Rows from block 4, named by matrix and row number. Rows with one number belong to one channel. Each number is 50 + 12 x the weight over its row's rms, rounded and kept within 0 to 99. All counts start at 0.
# convs0: first 3x3 conv (model.enc.1.1.convs.0.weight, 128x128x3x3), inputs 95-113, a 3x3 kernel for each
# convs1: second 3x3 conv (model.enc.1.1.convs.1.weight, 128x128x3x3, transposed), outputs 95-113, a 3x3 kernel for each
convs0.25:40 39 53 42 49 70 51 55 44 72 28 34 50 47 67 37 54 63 64 38 76 43 47 75 51 35 51 50 61 60 52 44 60 33 51 38 74 64 37 54 46 36 61 53 47 30 45 41 55 32 16 31 44 62 54 43 45 71 45 56 58 39 41 44 36 62 50 33 76 47 73 39 74 42 56 58 85 62 61 44 57 57 50 42 45 55 52 54 38 38 57 45 53 54 70 52 35 50 59 65 51 45 38 48 57 42 75 47 59 44 53 41 42 66 44 59 48 45 46 66 42 30 53 40 45 40 46 57 73 32 49 47 32 40 56 60 27 67 59 69 52 35 29 44 44 62 61 56 65 64 59 56 57 61 47 53 54 47 51 39 55 46 50 76 57 64 51 49 49 54 53
convs0.26:60 46 55 51 45 65 46 58 51 54 47 65 62 38 53 45 61 47 63 61 59 26 26 65 44 44 31 56 51 44 36 36 48 55 54 54 39 54 63 61 39 51 57 37 51 71 27 49 59 77 41 36 51 52 48 47 41 70 58 64 53 74 61 61 56 40 55 40 56 50 47 43 59 59 64 56 61 59 40 28 51 40 73 44 43 50 50 44 68 42 52 42 37 46 47 76 44 51 51 45 31 55 37 42 58 37 53 57 39 33 42 56 54 52 33 52 39 59 74 44 55 58 60 47 51 71 55 49 42 47 19 57 39 65 57 41 59 47 44 58 45 73 58 38 64 79 49 56 52 70 46 36 55 40 63 60 64 21 30 45 58 54 66 59 43 55 44 45 38 37 56
convs0.27:68 57 53 63 46 42 78 59 52 63 31 30 38 28 22 51 40 42 66 69 34 48 31 45 38 38 60 55 47 50 53 50 58 33 31 16 40 49 58 44 53 54 69 46 44 48 39 51 43 51 60 51 40 35 31 44 57 53 25 24 55 44 48 48 47 64 56 68 62 46 58 49 62 54 58 51 58 70 34 42 56 48 61 44 34 56 51 63 70 41 39 33 44 40 37 49 38 34 40 51 63 49 43 54 55 47 58 45 26 41 53 45 41 59 43 28 43 47 62 35 52 53 48 57 57 43 46 46 53 35 24 25 53 56 39 56 51 41 53 77 47 51 44 41 50 40 50 51 58 48 52 49 58 54 43 55 54 60 55 65 41 61 41 46 53 46 48 52 32 39 40
convs0.28:42 52 52 63 59 62 53 65 62 37 45 63 47 51 61 42 51 47 45 45 55 68 30 39 63 61 58 39 55 57 57 42 60 46 32 51 64 46 49 65 68 49 57 64 50 36 38 44 29 30 28 25 42 42 60 46 35 43 59 43 39 54 58 52 43 38 41 32 48 51 26 58 38 43 51 27 34 32 21 42 32 37 56 58 37 53 44 35 50 47 50 66 48 52 57 61 50 63 55 40 52 50 45 56 56 60 37 64 56 50 51 57 33 58 73 51 54 49 59 43 54 45 41 59 53 49 56 56 55 47 56 34 45 54 55 43 59 49 66 65 51 47 40 45 47 35 53 45 65 51 38 47 43 49 57 53 35 36 71 36 39 55 60 67 63 85 84 58 53 59 51
convs0.29:25 21 42 52 46 38 71 63 37 44 64 49 42 60 31 57 48 28 57 56 43 37 58 43 73 38 52 63 59 53 51 44 54 41 24 36 50 67 58 61 63 63 45 62 59 76 66 33 73 66 66 58 58 38 59 67 44 77 69 65 72 46 48 65 43 67 55 31 47 65 62 62 35 56 43 44 43 73 63 52 57 47 39 49 43 81 45 29 37 32 48 64 64 63 58 66 44 56 46 36 56 46 50 38 32 31 42 45 48 50 64 68 42 46 49 57 44 69 66 28 68 61 38 38 64 56 45 36 47 39 29 48 44 42 44 39 43 35 48 45 50 37 33 49 40 54 53 34 41 54 46 64 52 54 32 41 41 44 36 38 62 79 34 37 47 52 68 60 47 46 45
convs0.30:58 54 27 42 36 51 55 46 61 47 56 48 32 42 50 48 42 56 60 40 40 53 52 33 54 41 53 40 48 36 35 55 87 48 59 42 54 72 55 48 54 73 43 54 38 39 52 39 43 51 61 37 70 56 43 38 49 53 73 67 54 46 31 53 52 64 52 34 50 60 32 42 45 24 58 41 38 43 43 42 54 40 45 50 33 24 74 57 60 68 37 53 33 44 52 60 61 43 40 47 57 53 60 36 54 54 56 49 49 50 50 43 63 48 41 55 68 55 53 34 45 46 65 44 48 44 57 33 48 41 47 45 54 69 44 34 63 49 48 42 35 55 44 41 53 34 49 35 34 54 58 44 57 56 31 55 54 75 51 33 67 46 43 46 72 48 80 87 38 47 55
convs0.31:51 51 61 30 51 58 67 63 60 48 49 47 46 26 41 59 22 57 54 63 61 44 54 40 37 61 52 59 64 54 50 35 62 40 77 32 52 21 52 67 58 65 40 59 56 44 50 50 43 65 53 38 40 63 59 51 69 52 28 42 57 71 55 46 38 47 49 40 72 54 45 50 57 45 30 69 36 34 58 58 58 55 37 61 47 63 65 53 40 34 45 64 51 57 53 52 40 49 41 55 42 40 85 67 50 40 46 44 50 75 41 39 66 74 45 34 45 47 51 56 52 60 40 40 55 57 30 42 60 44 36 38 41 69 48 52 23 46 49 68 42 50 50 55 52 61 54 54 63 51 44 46 33 62 40 50 54 67 34 45 35 44 58 50 65 35 46 62 46 40 53
convs0.32:60 61 37 51 57 30 59 49 35 12 54 56 56 56 53 53 73 43 47 76 35 43 63 50 37 49 46 52 48 51 37 56 68 45 39 58 46 70 40 52 59 48 52 27 49 51 57 52 44 36 40 70 67 42 64 18 55 77 47 50 62 41 29 39 43 25 63 62 44 58 50 51 68 50 28 35 40 66 41 62 57 40 37 41 46 72 46 30 55 32 20 61 58 59 60 67 34 42 57 54 41 52 53 44 60 70 60 49 53 75 67 59 43 37 62 52 54 40 41 75 59 63 30 48 63 54 56 54 45 55 51 49 58 54 58 48 38 28 37 42 72 36 44 53 43 56 61 52 48 42 41 34 39 50 62 27 20 42 53 46 35 54 44 47 47 63 67 46 51 51 51
convs0.33:46 51 67 33 48 46 57 52 42 58 35 49 38 50 51 52 58 22 70 58 46 63 45 34 61 70 48 52 41 63 45 54 41 43 28 51 43 35 66 51 49 42 52 47 49 36 39 23 55 43 51 55 75 38 41 65 47 05 42 60 34 63 70 60 85 56 48 42 49 49 61 44 47 43 53 43 56 47 66 49 37 53 33 51 42 46 40 41 43 43 51 36 66 44 34 41 43 41 38 38 50 52 52 70 67 47 55 35 48 36 52 71 55 52 51 61 58 67 55 44 40 48 36 46 44 44 30 54 54 41 53 60 51 56 63 38 64 53 56 75 50 37 61 40 57 61 59 47 45 35 46 60 50 36 58 24 34 17 41 54 49 49 61 48 42 46 60 56 68 69 73
convs0.34:43 52 41 59 38 52 42 54 39 53 45 47 35 45 46 42 42 46 45 53 49 52 34 48 55 39 41 43 46 44 46 49 44 48 39 47 49 54 49 53 56 45 45 49 48 52 51 53 66 68 55 63 62 53 64 53 54 66 45 41 60 55 52 48 50 49 58 63 43 52 55 47 48 47 36 46 58 43 53 60 58 49 40 66 73 98 58 85 87 72 44 44 40 48 42 42 45 47 43 53 56 51 53 42 58 45 55 52 53 44 57 58 48 57 39 38 51 44 39 48 47 62 54 39 49 58 41 52 43 59 51 55 49 51 43 51 61 50 44 49 58 65 33 48 46 43 58 46 57 44 46 46 55 57 40 52 38 54 46 55 50 49 49 55 51 72 63 36 47 56 44
convs1.25:59 45 47 46 40 58 33 58 47 49 39 70 39 24 37 45 68 46 60 48 45 54 47 46 41 48 53 47 35 63 48 09 55 20 33 37 40 46 57 56 63 53 46 40 38 67 65 62 85 57 25 56 65 46 47 23 24 49 76 61 36 40 35 60 48 41 54 51 53 49 51 45 74 61 21 31 03 55 62 49 61 64 40 50 52 48 56 57 63 48 32 43 73 42 52 64 62 32 44 59 45 49 50 45 54 58 54 45 37 45 51 37 24 54 47 35 49 51 38 72 34 42 45 54 56 44 42 44 55 51 59 65 31 32 49 34 82 84 33 26 65 38 53 51 38 45 29 63 33 49 39 50 60 55 62 50 52 52 28 75 70 45 48 37 54 56 62 38 61 35 53
convs1.26:52 35 59 49 57 65 41 76 56 56 35 35 56 34 35 44 40 51 57 67 56 44 43 66 35 54 49 33 53 55 55 38 41 57 41 29 41 45 50 54 50 50 34 56 61 43 45 67 49 24 47 52 74 46 65 69 44 50 57 44 45 36 46 30 47 45 45 70 34 42 25 30 55 56 48 41 40 50 50 74 53 71 42 50 43 73 45 48 36 44 53 49 48 34 59 57 52 53 44 52 54 52 41 48 46 41 45 40 43 58 56 58 52 37 57 55 40 41 64 57 41 40 31 43 36 48 49 62 66 51 77 54 58 34 47 55 62 48 36 39 28 46 35 53 56 55 53 56 51 33 35 37 49 52 36 58 52 56 36 43 25 16 39 57 44 48 54 41 57 52 24
convs1.27:41 47 49 53 41 56 35 54 44 69 68 53 72 78 83 46 87 43 36 54 51 55 68 63 45 32 47 55 48 63 41 49 43 43 61 38 75 69 37 65 49 56 50 43 52 61 60 43 67 55 50 47 68 64 40 55 60 43 39 43 52 74 70 44 61 57 41 34 62 69 55 56 45 38 44 48 42 63 50 44 50 53 66 51 58 58 56 34 50 64 41 61 59 24 34 58 52 36 42 53 46 48 36 37 49 66 52 27 49 58 30 58 70 35 42 72 66 55 69 53 58 50 42 62 32 42 62 43 51 57 53 41 41 59 50 38 52 44 47 27 34 44 51 56 45 48 70 56 49 53 53 41 48 60 45 53 58 29 43 63 54 39 56 69 53 45 76 51 46 70 54
convs1.28:57 44 56 49 30 41 61 59 35 51 74 50 36 35 30 37 48 65 63 55 53 55 59 43 35 53 56 51 65 54 61 24 38 57 29 40 63 49 62 58 50 39 51 23 49 78 61 62 54 67 77 53 66 58 42 47 32 60 21 58 46 47 46 47 42 55 36 57 60 56 68 47 32 73 71 71 52 57 70 57 63 50 64 50 47 62 62 59 46 61 57 65 70 55 72 55 47 44 60 68 50 61 49 48 63 31 55 54 45 33 48 67 59 46 40 53 59 39 55 62 49 52 71 60 62 75 51 35 46 36 32 58 48 41 45 42 40 54 62 50 41 41 49 60 55 51 59 48 48 49 69 75 48 71 54 74 58 34 54 65 45 67 61 54 40 42 51 36 44 38 36
convs1.29:70 56 33 51 47 53 52 45 51 61 53 56 59 61 68 61 42 48 40 34 38 62 48 53 60 68 46 28 40 45 21 52 50 55 56 73 58 53 25 47 53 31 53 51 36 53 53 46 59 93 63 44 17 45 60 63 63 53 47 46 50 49 42 36 62 34 36 54 51 53 38 56 41 47 53 39 74 51 44 55 39 73 57 39 34 41 61 45 55 59 44 56 36 42 35 41 49 43 53 59 27 52 67 76 51 43 68 56 59 49 40 40 49 30 49 52 50 62 51 61 62 18 50 49 33 66 54 41 57 59 71 55 60 71 61 38 66 70 63 68 73 65 73 62 46 54 37 60 60 64 48 59 52 59 42 62 59 30 24 56 31 45 59 50 54 48 66 58 63 69 56
convs1.30:35 55 55 73 49 70 51 38 48 48 68 40 37 48 51 53 18 31 49 45 57 63 25 30 58 45 33 46 45 40 19 62 53 69 48 57 66 50 44 63 46 37 67 48 47 39 32 55 62 33 51 46 31 48 51 45 52 58 62 60 45 55 38 52 54 48 31 34 55 39 39 32 36 54 45 57 68 35 56 66 51 52 37 40 42 51 62 42 69 20 45 51 33 18 56 48 43 43 56 61 56 43 50 48 53 33 37 38 53 53 44 47 51 42 45 55 59 48 46 52 44 48 50 39 54 48 47 38 52 46 54 57 48 50 38 58 35 34 62 54 58 51 63 56 25 52 46 24 28 65 59 38 60 48 51 53 37 35 63 53 46 44 52 51 49 30 39 21 40 47 34
convs1.31:42 40 36 70 37 62 41 65 63 64 27 60 42 23 57 74 48 56 45 63 59 67 89 68 30 51 54 49 66 63 41 66 46 48 47 67 48 34 43 31 47 35 34 62 46 55 30 36 63 54 41 51 89 72 54 45 60 51 64 58 40 44 46 52 42 42 71 58 37 69 47 62 60 39 50 73 68 28 47 83 60 40 44 37 46 43 66 50 35 67 30 45 49 53 54 51 61 47 45 50 55 31 70 41 32 68 52 37 43 55 51 49 43 64 59 40 49 60 62 40 56 73 37 60 51 47 59 50 56 33 45 45 42 44 77 61 75 54 49 58 58 70 75 68 43 25 49 36 41 28 53 25 67 48 53 51 73 48 32 64 70 46 54 54 43 58 39 43 47 38 33
convs1.32:47 47 63 64 47 60 64 49 33 46 38 48 64 50 35 38 27 17 45 43 48 34 30 62 42 32 59 25 38 65 40 59 69 47 51 36 61 76 32 44 50 51 43 45 53 47 21 62 45 39 57 76 53 59 54 53 64 53 55 46 38 54 49 47 52 49 27 53 53 58 65 45 62 56 83 56 61 88 58 62 21 54 35 42 58 55 33 63 57 43 65 59 61 41 49 43 40 17 49 59 53 24 53 57 44 50 43 55 75 43 58 75 52 59 47 62 56 58 42 46 63 47 50 52 49 49 30 45 46 56 55 51 67 43 58 52 40 59 62 53 57 47 59 64 49 55 80 47 68 50 55 34 22 39 21 39 50 50 55 73 68 43 46 37 50 50 25 41 67 45 27
convs1.33:65 38 45 36 54 59 44 32 39 43 62 38 67 46 60 46 51 72 57 40 51 50 65 49 61 45 35 47 70 40 18 36 62 57 45 26 41 59 45 41 33 42 49 48 41 37 44 32 57 91 43 47 38 64 36 55 42 49 54 46 46 48 46 45 45 55 40 69 49 50 32 50 57 54 58 43 54 45 45 46 33 39 44 49 31 28 79 31 58 28 63 50 47 54 74 35 48 87 71 58 50 62 58 59 36 35 55 82 41 48 63 37 24 21 46 43 37 55 67 52 65 38 50 51 59 43 48 52 55 63 52 39 46 31 54 42 54 78 53 35 65 47 43 66 51 47 34 83 64 36 54 37 22 40 59 35 70 45 50 51 53 68 42 50 47 52 50 45 59 52 34
convs1.34:45 48 57 47 47 56 54 41 52 61 51 54 42 55 62 44 60 35 64 39 46 44 41 33 49 53 59 52 48 46 57 41 62 54 54 41 47 63 63 52 46 46 56 42 38 47 49 51 45 44 55 36 52 38 27 46 26 39 74 47 47 32 31 55 48 35 56 67 61 49 53 63 44 38 48 41 45 49 59 38 54 47 34 44 73 29 45 54 56 59 42 53 74 45 46 22 47 36 37 54 52 45 50 43 51 67 41 46 51 54 48 58 36 46 46 53 57 49 35 36 43 18 37 46 44 42 58 56 51 54 42 50 57 61 61 33 44 52 34 32 29 36 42 36 25 58 62 53 47 36 34 49 58 43 53 56 58 64 49 55 68 49 51 46 49 52 36 47 51 24 39